Weights of a small self-supervised image encoder.
Model: 32-pixel images, arch swin, moe expert_choice, num experts 8, patch size [2, 2], depths [5, 5, 5].
Training: adamw at rate 0.00086, 4200 steps.
Data: trained on simulated stained blood smears, 48750 training examples, 11.0 epochs.
Rows from block 11 of a small self-supervised image encoder, named by matrix and row number. Rows with one number within an expert belong to one neuron, the router's apart. Each number is 128 + 24 x the weight over its row's rms, rounded and kept within 0 to 255. All counts start at 0. Numbers have three digits each. After the name is the row's rms in percent of the matrix's.
After each expert's rows are labels from the 100 images, of 14976, where the router gives the expert most weight on average: "strongest on" is what is common among them. Only what is clearly more common there than usual is listed. The data: simulated stained blood smears. In brackets: how many of the 100, against the usual share in percent.
# router: router (model.blocks.11.mlp.router.weight, 8x256), inputs 128-255
# up: expert up (model.blocks.11.mlp.up, 8x128x256), inputs 128-255
# down: expert down (model.blocks.11.mlp.down, 8x256x128, transposed), outputs 128-255

# expert 0
router.0 105:150149148121110154149147123108145140119147100188155120150134166161153147096089097099113108153163077180135122158115134133101101128128166171100120112125149148136121128130140144132127075124159171131140132152149081092143169088141090158140097151096186129108091084143087131141111145116131175134126111121108130137139120134138142171092093118126116096105118107121162109135141084133177158122125
up.0 071:100126160136080120152127154092083130137136139135133110097143110083120130104096131123061127134119148139083115114115120162117134135146153121169127125123175129099122129108105169125111125087155144106115120122120222125097152116099166126109105142148134146140099094123113104170147129163128142091150149167115118125180125146122101161146150170116150130165139173178106075138190072088111112163146
down.0 091:170152169134100145123127143089142155119111159152123101072133137148195099128132090168110146097123099116159101153141114130134096098142125145080124137130123120122139098141111112119092133176146155128191112152129137159098154131135149100139105081119130120114139146114119157130121104178098121067115124147104103111109164136147113121092157137133099135133174107091126095122137078162129152141123
up.1 105:130130151101099129155094137128166121106127128146122130112076137168126148151152122102110103105123086139104124135142142111125155153115119124088146112116126118139088150168130117137107124116147083145119131136139125111114141118145133138149155152221124104149145105165138175120152173132150158099129131077121142115122142121141132132144142145151101153157146107117145139131097142115108117126115
down.1 103:164160120086114081139167149176127156134174098133112115115130105093163147144114158089150097165140161148137172153123153135129124115115115127137179096110137125170150126116171168115134132162120079118157100117112112133115158149135148143137126107113093131080119176092103138081139093090094106138131184139135110138087108129129130105111132138106124095124140120117090157158131116098138139093104
up.2 075:139142156152118115159123118147109110139120160146099109139141166100158174155161141138101110088096158133134132118141125114140144120146129111200147103142123141128110115093112111122173128112104118129112130143141150148120129145152151111153113117132106149112113143104108178103130167120103130119103156096118153142153106118167150099125084115175164164152118165089100158135163119183143165107152
down.2 087:083145152154132149093121140111097120144133120125137157148111106121140144151079110131159088142123181139128087138163177117123163133137070160131138127101165112163137148144191103121150126166180137102100138109128132081151124123124122162121098140118149098114122132129128109158123174114132120146100139146141164114132099095119170138152133126124186155129156109143164104163125141133126132126134
up.3 073:143115163165120116129098136151128105118121156129086141122114134164107165113124159136149150126085174098108103107097117094143101188150143105132144117130128123144157127129138109127192142154134127110120137065127108132143123152127122143090140124131133124129067124123096102125147141115120092131137103168152158083123157148199128123158150071173159157112099122100086121136137114127110121154098
down.3 089:136123131158120155116147145137169102133131159130129107115109121115152120133128180163107136082151129094117143141142116122082140134142120115141095112106101081168125114114098142100146158156112127162101115151144145122163147101100122099146122107125107125130121154123124134146110105106179126137125149113139127127117113146078136138109123118204088147099138116090128136151143145129104128111087
up.4 097:156106096149113105098147113077086095136152178108104128071115119093114133122189142144147144149155158142117103115149116121068142125160162141053099123099157133130125124150142081114105172133129109134164164129167119072100128158114155116120162128174135160109115104134149103145136135131087138100093145128143105140135131110120150104166138116124165127124146118101116115144141126119096064147173
down.4 101:152131103156135125095100121153135137099118187104124162140124128148128150119113162142114170120140126122132149132139117128141128122138155185093125134112126102142097131154142147120105134151114160125112105141145165108110178123114130155090162140090146141107117129150145114110114090155114142103132171111129149099128109115102103139117141149119092094125145105123165144153129188170117102125112
up.5 080:112099150148154128120158147113146130086148122123126122161133136093102129090173126099099128075137120111139101124115120145152142116097099093138124087187185101129120128142096180151139148108130119108142151100128097159126134160110137091094123118152127127107143154166158098145132130113112127118078131095119141123101098115149145117139141099127118140154105134117157113132119106114121096146135
down.5 090:120117172108102131116164111108137151135114117134135152103124085130115174125092121091118114150116120112115092104146143108129125111149109170138137161092103175072125138127123104113147139103129119144129135117116122194118142097139168113086153117111111163151151143114122111131139126136126114099123158147156127149121124126148121137155128125112147169167168144139097155117130085134131118109132
up.6 086:122130110171127133165144136146122099140123101081104114116097128130137128180138153157147113134144128108108186072181126142143165065175091126111178117105162124147122120124140117088127106145133103083131131119109185137137132130140159160130146131141145157136105134132115099121103125107097119123107130117161162185122171100123131103138120162105132163171152125138112131091134146073155112155132
down.6 102:110126096120112126093094137121091152161146128128125095138122130141119135135100134129135150149136150110111170102094114139131135147150109132104155148087146130142110123148143120127109100142134108131133115149134125136130121140130155115136076088113098098158090117101145074147164135102093088149148138164140132104114163108122121138107113141142113134117100116139118118183103122153156154149128
up.7 089:131137081123119113124106111123137100111092093141110098116088137098134111123154130156140106141124136141086180133045147156116127115161120117119146144091183116167117124139110147151166154115125088102111114097150149135131101136109204176109132151123138140135123106101163128144130126111125086113119098135133148124112125145127161132080157092119142145147157176174117114104154096135118142149107
down.7 094:166118099095141138090147117182112158125175099147091098092136166076131142131099149110138089142116134108145111131128139115144144133094152131106150132060082160122125148126118109165150118103156137092137101131094156137093115111123119104131115157111090127134141149079151118132147143112085109143097142145159186126146116126079098117136105092121159147150123120123111125166150102119130086135071
strongest on: crescents (100 vs 13.9); lobed nucleus (51 vs 13.9); band-shaped nucleus (47 vs 14.3)

# expert 2
router.2 108:154120103125174107120075119137114131131137104166103120155152136118086160148149118114160141135113132159116120119088134129102123150097114096137130102102098087156148134140097128153149111094158077118171161113098105108092113125178142142160148116143123126169112112126133154111128116146138150162129163155140117107095138153115132125100112130095132115088152145137129176116110091103144114108129
up.0 133:140123140116131141140119142150120116179080143117149121117140169133138113153092116167123141116148123115119092149096100101186154106130143074137094161167138133085144091123116106122142124142097123141154114153103158158119114074117120126111137127101135180133145185157116123122102110141154098119140099140123131149157088112083117126163139116092121127135126076162133123133149171148140145115132
down.0 116:129105138126148125173130119089147128138108132160104104135117153123113119127121189134133109142081117113165130140142149098130153112158124113106093096117132133093088086100131145158140136158118137165149104097118131158113132111133149126112175140117112181138119201115122131136107152143128123114122142145154116115119130123120107116146142112094142103161103138134089177118156166108135092095133
up.1 114:102093168146126079063149140080156104116183145131090140087100112145094146120181143152129157139141113115111119133160158100131131116161095121107131125131132089130090122117088137139110135141166145124105160101165142091136155171124135167125158108144116128141088099093149128103152134139192149104112139137107144092114140115135147138138143137120150164164128146106151160091140124132109102137136
down.1 105:130113148102138107110145104122081143158141145130130141131144108105096090177122168129091146128110150105132129102132104126127145106151113120124098125189108104100121120129125130103127132129178108147150121167139092120131136130138090155124130095106129123112136151123146140094143087140138182082084177110139144162089099129125114134151153150113148135131142132137116139132139117139095079116130
up.2 069:105101141128152129124116116142081125155135110132185128140108145060111116100129153146131115081069144116140135145155082133117102114118123116113145109153166148145129102092120087134174146121134109111104101134091134143134097133123107112095153133106133153142129177135099120178126151141139132124115111081178118134112120125141158157149132168119124127117094142161128107109139101084095129130164
down.2 089:137106112126150123124139142092125120069139133119111140122111146135100122147110108131167112118120156086128151119166083134096150081152155120081112123146093158129122188138134180164135135116148121137127149124125105092126174119110128155165123112125115155123127115130127113146102079164094114134123114113174110082136115152118114139155117131162133119105125134133140164174128110152158158139172
up.3 073:112151099131130114149117134127070117092127098098152138142150122167144139068128116129119129133112124116087157115156142059125149085142151089110151100141145126122122167117128106152148125119132120087124124091160091126159085181105123128112186130132133110115148112106129144160160138143131115138117136151126127126102086091147160107148125161131129154121092152118098108110118128167098125121144
down.3 090:133127143123129149105130108126136134114153129167115081151092141161109096114192147107101144123160119134171103079107142134091158126126119114166128121127117137131150139162145123138104179117127108119144150178131162105164161162091126147159135090091116130128112125147125137154108131139147154163085091170155138109125080133112114154217160154135111152152120120147133115107115147107133160154124
up.4 087:108132085126102154104139101108120133187131123080183105131101155107121123134145145115120137090128107177129132142177136123109152135128151131134153106158141166084111097132124147149136122113141190160126123145122119125144147089167108136086123182105103174108120144148125111124091129138177102131144114165080139122141126130132172157110097150153093111135148112152137085125150145119138141137141
down.4 101:149126115140134128136113141109131206150112163142116137117092079145133138087098128142133108126121136152149112136112125113158157115140153107125155125144111162108117149117106148143080109111142139115097125155115162149132094089130111152130140110120105129106165096103118111121116129132149102083159130131092136143099114109063080103143118107133114135137108133096108110088143148136110126148100
up.5 102:119101123114153103089151107107147128099138111065137147127122122113127142085161137124138133103134151120100170127129183130124112149149131192110152102119142116155109123149103130148156137142117147122107177119173098084141139158125104142120145133144112115096106103129111115120143173143127094122113152102117143084156137127164143159125118144141112165148120136079106163119116116131100122151135
down.5 109:134142171119179115146113142148172106145111179155090085111125107174135147128065124151145157124134112126156124150125079129122167151098143100110147167153104148118117136118126102125117152097140136118125100139142134150112065103158142129156136105111120139151182133171135137096086103112119125115126093132125164145128141090108124127116093139130120131167150144128170097104099171133162113092102
up.6 077:076142109133093120094128146156113169150137114136141116109130096108159086143131137128162146111056154092118144123140090147094103109172125144139099031124135148111138088136166130085140126136175125150111114125113124110171149115137104088104141147151113096082142125120146077153131172115161119142122131121122125120122119100125155139177147117122125164149115112113148118144161140142118092113150
down.6 086:126159085111112102098134176129124108110142102147123121109111147104110102198173096106142104092115157126142148118083085127137146125138152115136101138099135144130145094155140126151163147156131150109130137095098155147138132127100164161125136111093138163082098144116119148173113140152124111163149124148116140092187145108161135138173122156132140110119139134122106141158176116105093125126161
up.7 070:100114184142121083096148133158081114137153139151118148115093104139128130126109154147135152124139136105123161116163122135118134129117084086143126122121126133123115150134130152131161123109100143141090168118098143075153127167131112111093139150177079100137120109119140096077123097108083105174117149133124120098107132132152111112134130094112121116162161135158144131118150074078100151150158
down.7 089:080180098118178098126119163143132159148127165172117130134150099108144159103144098131110110111127138142156124138146105123141100114130134120118110192139152102145168127131165137097171146148126078118157139151104146119129084127125075149111151137124081186125110121151105174132115136133120130140130129155102129126164111143152093160117101112105135126100163108128122152129123123129155129120105
strongest on: no large cell (100 vs 14.4); ovals (52 vs 14.3); teardrops (48 vs 14.2)

# expert 5
router.5 100:141132103148153126086121082110089138106152112101120131130137101097110136139150147106152121150151125101167181108108145103113126115145152157109145057104092174160133098132135137143121098134126119106118108118155112136097154163156144138138122151107140139098115142137140102098160157087099114117107169128153107108148158141126155131089143155118160135109153199132078143133192143100111109100133
up.13 100:155139105085107140165125119107115130136147124122186110129142147148127199100111089122131125139094152172164133120102107123064095103088133112156122095100134133088155154121147168127144080154096130097150129092083070118121122144143122142111117169129125161139151117122095102166116112129113142102149110123117108120150133143118162149100123070145151117055126109130140132151131166123118122106123
down.13 096:127145136124122120125121109154093155109102155110090114143130140127123122141131140194142145130108142104100109143125134143168151127133138122106148160083079148098127099163113088129125106124103106169131125124189148127143101095130177116134156115155115142149151169133147107131130110101171157072152084103130139152124114111111147129109169152127125119158092124145148157141127114139121118143115
up.14 086:121147147140131138155150162138140139173106137092141118124122163169115146115093131104116075076132163166120100106112086140142138147082121113131157131112131128086095129115125092140181140122135115137115136150099105141131106116097132169094125104107110152114147124132135113140122082154188141145123089156130153102111120079119149120143156144182124169094116102128133119140092083108113129095103
down.14 090:141093146145135115079130107162121132157149149137097122129135112134165111129143128152093121117156143128149116150119111099131160122162136081119132106137096096146113144120116107098121124182116151139120099135158157121110158115146199148172129123115119124120139138120098122170161160160109109101111174127087112125111091095117096175127137158138112127147107133139132098123133124164100102129161
up.15 103:144130127120101104139098136125114143114127125149087138136138105139124101131142108122175166154109137145122093116128162133134169122151144128148075097142127118158170142115127166150160121119126095115155160148092117139116087153130121150177128101101127150157133165102140144095130107128107151167115131182128099108106138100116092128111132097064132104103123140152123167154144120081120085110135
down.15 102:157126130123102160126108116122173116090088145143127122145118148144140170093142113138145105126112098174107120138152094125130105203134100128147135153115111130153121129178089108168140133156102127124112138110136127158138084145178176118142138112153129131109106159142144135118122137122131107119175134108094136117119129099134198118143149092128183139143131151132141166181140157137106109097093
up.16 088:137139144111136160159172145117130117147143136083150160159119148153105187134151109125131068110122097145116119111136113163136162109152124148156104149115170135089139144135161116074129119171107150136095140108088107162141116142133103151149166123136131125102126109119077141141107140140140122103151100141102119103124136111154135148122118107139130120131099165145135162133136128085114099116113
down.16 099:129095147135139086115140105106104153139170144120122117127177117107156097131128109127072125090142110101158152114124082157133115114161117187112123100144164149147172126128141109104124120096129158133126100113176125128154162140124142132130116112099167145085164120129129106130113153113108101119168144147122117159167134138138080155163111158161097099164104100135148114083162148163145107188161
up.17 088:121139158152124083119131156121079120118149136136105152088151104088064103131112140101159154132138161116146117087103156174102132078145152140153104113143150166116147125084126158106137112144153124098148117138100134111112112177099109157119127110116184123145120084130119133124096113107154126161102116168131137115128149152106074144126141135070115147115144130165132145104140116142154138141175
down.17 094:120134084098120129176110108125158131104161137106135127152153073140147133130152171114089096139122123191142099165129130178152124186132123150128121164098130094113140168163145111145116155118120132091119099153129129141135123126136174136161170167148134124109101120161133115104109136107141128132155133110136123094132146128135113170096126092156104128137119109105135112124078123151112125145097
up.18 081:136152137124144138127110125166104111201123113126137144120154145104132118112148105110164099103126107119115103103111100124148172101162163127131084130142172112142137105163142116094138118095143131143154091140155162180171092104117106150125121128121123127163151108096166126174109154162093127173144115109127165122194123128180151152149123129137095110134117108138136092137094111142165129152164
down.18 089:186096094163134124162115137076143135130207133141154141148117112096159124129092104106111087102127121136150139115186105140174108135158092132093124150117092122117092144106157142094103147145112102160095123116135142114145136125134141154125165121119130147123127168147048102127117104087116152085128123113129139137089121156185130077123134138164129125160123164127101155156131129117108109095161
up.19 081:052071132184094134095137154088120124162091107124139133114081081123141130120127150147071092064133130130098127141180148102132128134148100130167111135137183097099154122105147139119131100135114088110138123150134148110098094163113127130134118113135110120163147138148151147131150128157128156131078122151124163151133121121103136082120088140117153151150145150130146148130139143149104127139134
down.19 089:119159102137137145139111098106110164146107136113117164101141117105181163153084112148141125168096120101115126114113114104107099132158108155080120105090156183136131132127142115104129154126112119128107152161090123143127134104145115108120155149130161083111132146110137143133138160104161077152144175129118144115129149172118147071115131123146124138091134121108126100149158136109149128151088
up.20 070:114061092131166099123144115104163156122137141164143106142122135150140097116134109106096109123138163162106135132144141144150128132141133129142133182176135132148151113118114175164119138117117098184100119107123120109106145148158131141130154137151129159092092139133088163105102135129139141128156101112107156147141164129123144147102117145092139146181099154108124124092110163121123126114132
down.20 077:097153138155152153112130141102121140108122118149095135128107094121131132142144092135124118141129125132154167107103110097152073108175157108110096109160132096124075132111106151139117064135124141158132143141119063186105076129087101092141112145119117096106126121134123134101146117169097136141123153077172110127133141110160098125142160113137126172119143142112192112154143127114096143150101
strongest on: crescents (100 vs 13.9); two lobes with orange grains (100 vs 14.2)

# expert 6
router.6 094:135116153118131174149173114126144125132152132129168143094101106113124146115181161105126117152111160123150147133140165130102124165149108154126130149132148112083126158156107118126128173121178134111095144105115150157156126139106131099140148132119093091128124116094092092126172165140146162120097115136143112086121127144136165089146146089105100136114128149079100117127148134119114144153150
up.13 113:096128081144163127155155159150107138135109143160113118145141158150148144146138112138132134136134159123116127111133075200166133169123143146151171167063126176179134173140124114114148147103156154101095117137114119172157093153123158140131123101132112109130126080183121120095109103138120115124157122144117129129183096106115137127107123143180064126102082143149143077130121114131138108131125
down.13 108:086124111179112174138091151152121116107110126149156127132102095158136117140123182166094121111107149094125114107130143103140116139120136117092142176130128097125087093122152114094110109148141118153116104161154115113122105136136144106128142130100093144127156149134160124157157147115128157141128129107141139178116151098154147058170136122125128099111110130098156144165179158124132122127118
up.14 125:134118162151130158144111123126109102171121141143136136120128146152099104172081116151128175081141122131148109144110114116143126110103138120148079113161117144108137112109116114130146142110134133145158116132116153118121111111108101155141155118121150183174131139122111172121108123138155131105167073148140118173116102118140097177120108121128117091182154122177130134120144142145130172125112
down.14 113:138114144128099103092104157133124098152115131126122089112122145093114178107130178137132134123123119124136171136170155051147110116103106125088117069133095106097134088124132120135139133154123135161107137087098111100144140136132104150155146092140145163145140115108131083122135141079132155118122162115136098102073151124148121131103093150100130124185159175116103133106183186148113146140112
up.15 075:149107135104135132147124163144142122150063092143142091138135128133109103125133141102136164126136143065173093171129136168118157117156153124073098105117126091114113105164094155125148133137161125118116121092143127138151106109125146100146122156127107130147118117133125114156082135105139159128127147119119143133162115109149123101132115127123097170115112150110106131143131133100161123068100
down.15 077:138138108116159094118129116122130135122148112136133130141076138107090108158130136144105111112142142146140183134150143082124135127106075115165123138084159136124122116146086133110104124134128160113141161122125121140146089165091100126131163155129065155125145128127078120163120134159087153114136134117135136126176128140133144207130081108070092107131109139121156104119095082082150180178121
up.16 147:132144139144129134160137159120132127166091161114147139145127147152139136152117089143136143134159117119148117138108078160162106147099130103130144156156112164118148115118134123160152157122124126139111130151097134174169098094119087120149118112138135149152143082128109125142095127127164142114182069159113118130108133125101151169143122115142082098127101110201137117109119152180124161088080
down.16 119:076111125145120121096090121100109131104142156152117117130112112134118132113122184135104091138091112080113127120182135082120132108125108082089150110140098084106112101098165136125120149154164109156138135103105107091139125131147128095149148146117099141121103172091099083137117125117090142147126150149139138136106136129145105083155149093121199125126124156118129143146141130134115172155115
up.17 074:106119145121151119154114112097107121116154110189185095134148145129097138145137117126124143098107143123160152128121124133141138131129100113155132185120184101133154139081145077136153097112123148091116129107124118083149127151143132117098139104154122108112078099140121128132108115152113155139137122168089136127143157151140141119149059108129123126117145158132113137105124139120132141092124
down.17 087:136147141123133130091138166130145125145147159141163057125119170124137132132121102117128143131125167143101100146055114164134121093131166131107115133114130123157142150127152136148168108163130112073104141164100123148119115139135159102153144161142123144120132140107119096129154110150091095109194147105104147108144094153132132098112152142127133107175143152103101153157132113122138115131148
up.18 097:134129115134120172107134135091102128104106147139144118142182122133117138141098118163126130119122154105150136142126103074118121123133120153118109099085127123162114142140099116096154134144108150135162117105175162158125153125142133085085117152134142107129117131182182106118115106140081155148122141096164131124147111132107126077148174111161163114125136150137130136108127127116143093115133
down.18 101:144138113124147131139117111147086120122131166090079126134130142139126128130080118132186153139142180097090157062114114137171191147143142103111161117076101130158143128074130125134109132141122140134139136143159137122091117164153148107115116114120140109146098148135132105114138115105101144127119169144136111150168110116115109114135140139138100142097140142170119134088131172146137132130125
up.19 115:135115122099114137108126133069127140111179076113144133126141149147115101122146130090140109155151141155170174124126159094062092089136109166094122098092122146151145136123127161178119110152135156106126137144157135146120160156101112141114108169125132150124110086127077114126168165113146104130141132127125091124124130133132147119106100160108119144130141155127090110139201144139102152174144
down.19 103:142155098101114164158133139147102162175141103131115125129146130155108157101126121105123108149129104130153140124138159092094088124095176126134128118130142089115172142131150170115114081151063169115140106139089100132155147156107120148134122138103130164099140169123139097140146118110125133148141166179084100124116091159143134121165147112126111109128110099144116126140120129096139180114103
up.20 122:113087169126135122099170122144129147124143123116087133132130124111136130113108126151118134120142163101131097122145133157126135158166144160123116127118114123127107135170148112118114125094103113160131142121165148093140124135124169117120120096135107146128127143147168144093104116126108091116097178100152149111126137114139083078174172155151172151126122141099113132170090127093141093170129
down.20 117:179119148109136151123157104140111151124131184078141092142147188142153111146084087156099123115134119142154142095105089128129135122121156117130129122068137140145137138156155112152134068114102146130149074167152145141132101086093152073121095122122149135142129118141171163099125113135095098164150111135138143186145138154118116153088116150164070111150128098123124125162119161147151129105113
strongest on: discs (100 vs 14.7); band-shaped nucleus (51 vs 14.3); lobed nucleus (49 vs 13.9)

# expert 3
router.3 106:105068098135154104162103162162142089095099160098081108124114122143145124174149112160150132104095141086109109105140135154180133108120117114176089159113154111160149118147146100113149167120089064160115117121125136174110085109137136098105148086157109137147174142124159145144107106161101098121161090127106142128132140106112144156138149121168146130118108119142118165166076149131095093118129
up.13 110:127087124154156070151085131177110101161093125114100126104094110124100136103094124125140145142108149150144090102099136162099114121097111113152108128106096074114134147099089140118185129094165103153202155138131150125098108137133135111182131120108090116152132183102165133134119124157110148125122144134120145136093132112148089129131125129113123126106143121145131191137102129090114098111156
down.13 108:132145108118184118090128120170140126185105092102104105101130142165119134190104148127102120116106143123088158145091102136158164130129125102095127164100104112152107125135091126134123200164135084128124103118108146137124137144158160135161114075130081106138126152137133108111100118155150143139114160077173113113111144107121169103125175137142131119101156135144126149176124105159101147097117
up.14 118:124088187162079104151148132137124150154099135174119168154178149131102079094105108126126159101104113098124071136124105127170109165142136132112155136154111134061115067120135118115109110101141152159121121150133123130128148074097127102111144109100152149140153131152127151171112117114124158110129103129117175127127115115085084121140144129151143097173144116133128091069118115134174126117120
down.14 111:091079105165149125127136130121120089092082142107102126108117114101103122135180135153105156060113130128149150118162137184144156112146111147156148158100172116148130119152108121101124116115113114132095119105172146144127118143137140120107168135109127137087124132135126131097130118151134094129102114137074109129104121111161141125177127126139153145140086135121094132121126134119159103148093
up.15 092:124148131113110110117136108117111118163144120130121149147148161121117162096142136086145128114085126136125125131157125113124121151150138151125130130175187145095136125088128163106138115125105134131139159097103128115154077110124060164104122130126153164122106108127131160096106135098126089075129122134146118171140140135082078177107115140105096125135157105120117123136118119105143152135160
down.15 098:162138118147160187113159137155142109119170107153169112128129118132122128113148147141146091153110140128112158136144162153104121099136110121152134122166114084149147109140161094132164124072205156129107127142126115146096146134082103130084128135127095150097100167102140133155087112103150118131162129128099116113135128092120183112105131131190113116106104130116164126152114078100107140146125
up.16 108:161138168136125142081114097074122093118164092128153184122139099102101149118106110130161119167147123137133161102112201073102144106125102150091081118116094160135131107083138121113111070129122142129150128074147100117118174136137134121142138157129132165181109122130134127112140139116134120161103139122173095136187147137142105118106132122118139100114126192130073124139179117112132097141108
down.16 102:159140204165116148134137147123149146126114116132099110104108105147147138123110140115173110178142150151103101118118135107122168114123138130099130118091159148168138130131101138153131102136121123097165119114117126136104103097120136133123138117129118136109152105087131136101172131098138110159122130140155119139142102167122138113086073151113133162121155103168128167125130150127119179179125
up.17 100:151119146110138137101136088127088121138108139115109138122076099108093124143124159130118148177137146118164173106101125105130111095081141145143107103110110149126127096143107139139143113113148119120168151092120173122123172122166166147148109109107165130190111156166148124131147089127100136159135139130147105138151163148107110130142145074094112093109106178123124165112122112110141103072158
down.17 097:123125120141145152125113091126146124099131127140162110188153167131112127116115101144160161132101129154120087113108110092105122137111115131124132111132164131138117158140134147120136117114074116145136118090159141149127102105119138062140116183142152107087137139136141152129118110127132082165199070150109098155149157122143121113083098121148105082111147112138162128172089138125157090087116
up.18 134:106103107142137157126103155125148145103105139088118123093111092132154134164153129153111130154173158084120138093145129121158151133148125091072139105081121138114101123154140074112111169186117080132117122133166159153128121113124160103141167152115097111101137144161149116102144120126121111105099147086164136150127117086124142076128145141132147165143134144147125131141154175186104103168157
down.18 125:159152115099114118097134135131131133114172086145127122172145150130153105126128120083140166121103131131172128151115094153080110153141155122132135114152080141122132129143161144133099113103114139148152086157126099100127185106144123133134086117086151115115122120156153116113086090098091177115104168118099127097132118145124078129102143128116119095129115123117162115113109084117173129131134
up.19 133:158124103071090114104127087158139130147179099098147148135155143099151126127117131091124072125109129128137130146152154118109056095165153146105110113151118137158115097141153123121110108142103144134123085111123083100109168127114137126135118151135122161121150137116121080147141106103089121145146139114123132120129139155174122124140135161129147137166138130124080093163130162113131151153125
down.19 116:141102170111111124139107108141141165147148141101106121178172182123123135115071100106140174149152106180151132155104121121112130095117164158154117095134113137128141147129146129120124085116103172099185121171109104146142123113187088159139150133145143157142132123119110162099111092112131139114139138139119130124120125163108088160139072144078116101163111067131155121116118118133144143106106
up.20 128:144103113135158112137108133171115102152112112129121105130146122145116145136130123159140150125130174122122081119093143183171146139100105097172076166091135080154121145138100146125180115119139062123171114106099129130091091127164130123157103088137078137144118173121143149103137100147103114138098157128158164118118131131134151150139108100138169124116124132119138155143094158106120100096132
down.20 123:125104076135144136134154137131128128175139089083087156114129152135128138157096112142123132136137162114114158111123105131155133112092101095119137169106093130156117133143106112147136137131142104150148129139109151133124127171135126133107120078150109087148142128132134125089106146126109138148143127092142122149129123087110150087142203107111166120087131119161143175168129113131105117102132
strongest on: target cells (100 vs 14.6); crowded (100 vs 40.3); no large cell (99 vs 14.4)

# expert 1
router.1 084:136135112160128161138119109162097094132085119094132149122156163167158147123096148163143151087135109154117133139086116159156148158104124116099106189149126127124105160104117137155171106105149139144102123133117101141121101122119144092106136105146149134163136153135115167117092097157075112120157087140134157171116138162114157181109081104120108140128125068108164102137073122142111161146141
up.0 090:149121102101123130144100134136131155144130079144137123104114119076152097108169155080127143127111113099085154119110148119150120077157112127102150084123133126131121097115139145159153114149119150089125150132125135093174170170111095130112097130152113157128107135101138069137150096134119101109109156107133110147139143141109189096096160108122139142099109148124133124116169113112131127103178
down.0 094:102121143136129127149115093113145135137133126151117137113149092122141154178160142155123120143105144116123125099087084133095150138133108138127115150136133126172138132123114083106116139090121078138149101153129118112123085131155121084132115114099112124111157204115087146104158137136110078142122090105102159100114117135075135130096129113140144135114146132129133126130121099187097109110108
up.1 110:099146139155088121165164146135150134145104157166150109115104156151147115131103105136111126065127092110097088150153118124130198123124086096149092159175158121119102122147126123129132142129182140120093117140169153140105123130157108102140123147117132146137151119149095139117104103122120143120159083129129144132111111169130153139130134125156136098181127105140157093124135144117171113136104
down.1 112:145124106099113149088192099103110112158172101115156080110127144123150107136149157123086108111148137147120123130123166116104144118132112145117189121129121128147146103125101140119101121141086130113120147135117111118168165138108144139114125166119144134089073097113088084119156152139142163136083160155156117129125119114157117109148080162093097128130147160122089115134159172112155179127112
up.2 089:127135173129123167132139134125122121084099111116133151125131152102075105093099132129118095104115115123151139129080150071107099108164120146135100100125126174089118146124128140169133121135153109078144098134140096130147120131139124138101097133139132174155127158128129111162107124078158144135127141159158109136146126140083124097117128157070147155093152121157084104130144155146124119109123
down.2 096:115122064167148114111117158133128158143087116122139108088112128151132154112130150112141103145170111099135117129150110111126106112114175115143167191134147116108185144113190115127133139164131157166140110170097111174147133155136160082089131184142108118135150167114153111135114153103110109129133121163112106120156129152139128132158067135137135157115132095165099131161126136127136124165126
up.3 109:172150043130120118132128090108099131136143132090150100138156152116161171121109180116107086173137128163170127112142126109110140130096162125116161146100149155150155101125157149100115100148117136115124111141142158122147111100130111108073079167137146122101109136141127124134125143098074143140134174128122106125146153151142123112133096119161122089125156162075131082118124131115137174097139
down.3 098:091146133176119101130093121107135059158148110134136137138118126092112117121144101154092122107089120145106145166145103150137089113126081146141079137147134133111143111143153118103145145137159127154110175119151123095144169109152160099155175127123135138147165116109120153154144166158156151093110053086135137120124112124130127133160142136138129107136079133133141130114121144132131150104092
up.4 097:136167135130166152131141128115130129149152129114116122097153103116109081128111151108145103141128112157135100147152130104094092117122143139148124105151130112104135101069097129123144161149136130130154111150117089135111124125088094167161103133085153109139119165086100046129137102093126100146132119146100103169081138131104154107125116139095090103105139115137121136145114123121131145129106
down.4 106:166141168085126144162142108132183146129141136117171162143141107180151118111132092127131114156128140132114094119128178175115121148133133135169137116176080127153112133094145119171140152152120155133116115115101106104137130128070150129106152140146153101089151153132129116156145090086131113106170137120101131113120109146107143145137137086156111152102151139125136145133162133153173137130097
up.5 113:137147139119127105137091090146139124111121109128109141112135098138137143133153126143154131181100159134163106102091106139110140143104124089130124146106091086123102149135124153154151134128148114143161158132124146127058095123154124116120093107120119133133137173111150119144148146124092110174150119121166140104076160120137131143149129106130144149136151110138084128164098139089103113077162
down.5 103:144110111123126123113112125137141137174141117106132132094110146111119102155110135102110126165107116141149126129145128119105134081128123098197130133123072095124154107129100137128143131152093106087178145141155143158099085146118117138160073146143132122140146160096108154094132148156175107145111143112123145103151108135132124147185160132134144131074159103141122139178131100118082138106102
up.6 086:124135083149139093126130111126106104118116118130121120099137135113106080138081092095137117137136130105158140107150121114133148125158137156135131155123116119162157086095092120134112153137093167137152147101134096152173132144122106153111148118119117154150109106137153122154162101106130106178078150146135120110100154152140091139175094134161147121114087120107137117150166141158138113135137
down.6 090:100114140141194130103135128152157135116111141132158154116148116164098141110133153105107118170133111128102139089159184160126164110092110116112119130115146103174162103135137089125101131075151133133091101072137112110100098176090126154098092116108108124138131117089114101118144126156146156104086123115142142144113089147103154169124114137139093133121097124153105171160127158140135183133166
up.7 124:082122104146149135114127151077111106137145145093139098132149119117132104122104133124122145154155127094175139120139150118139109152123129172095104106087167146143127104111124095139118132178090155137100111113137130150159129116099114145127116118075150157131097083133119141144115125113131105136145108145141115133168104132109103109112115183176092151129146107114115086125164127161130139170145
down.7 115:133100128142092116122174127136142122109126082147151098156085136157130118105158144087142141096098121159135148128154115103148123124108139152131102101149152098098118146113133122100129161116151153127130119123120127077150140118095171168136175157125145139097117113119088114142115119184116126114129134091130129153104131140152095124107060134111125138177138108131146136120120114133122127101149
strongest on: crowded (77 vs 40.3); small spheres (62 vs 14); two lobes with orange grains (45 vs 14.2); small cells: spiky cells (38 vs 14.3)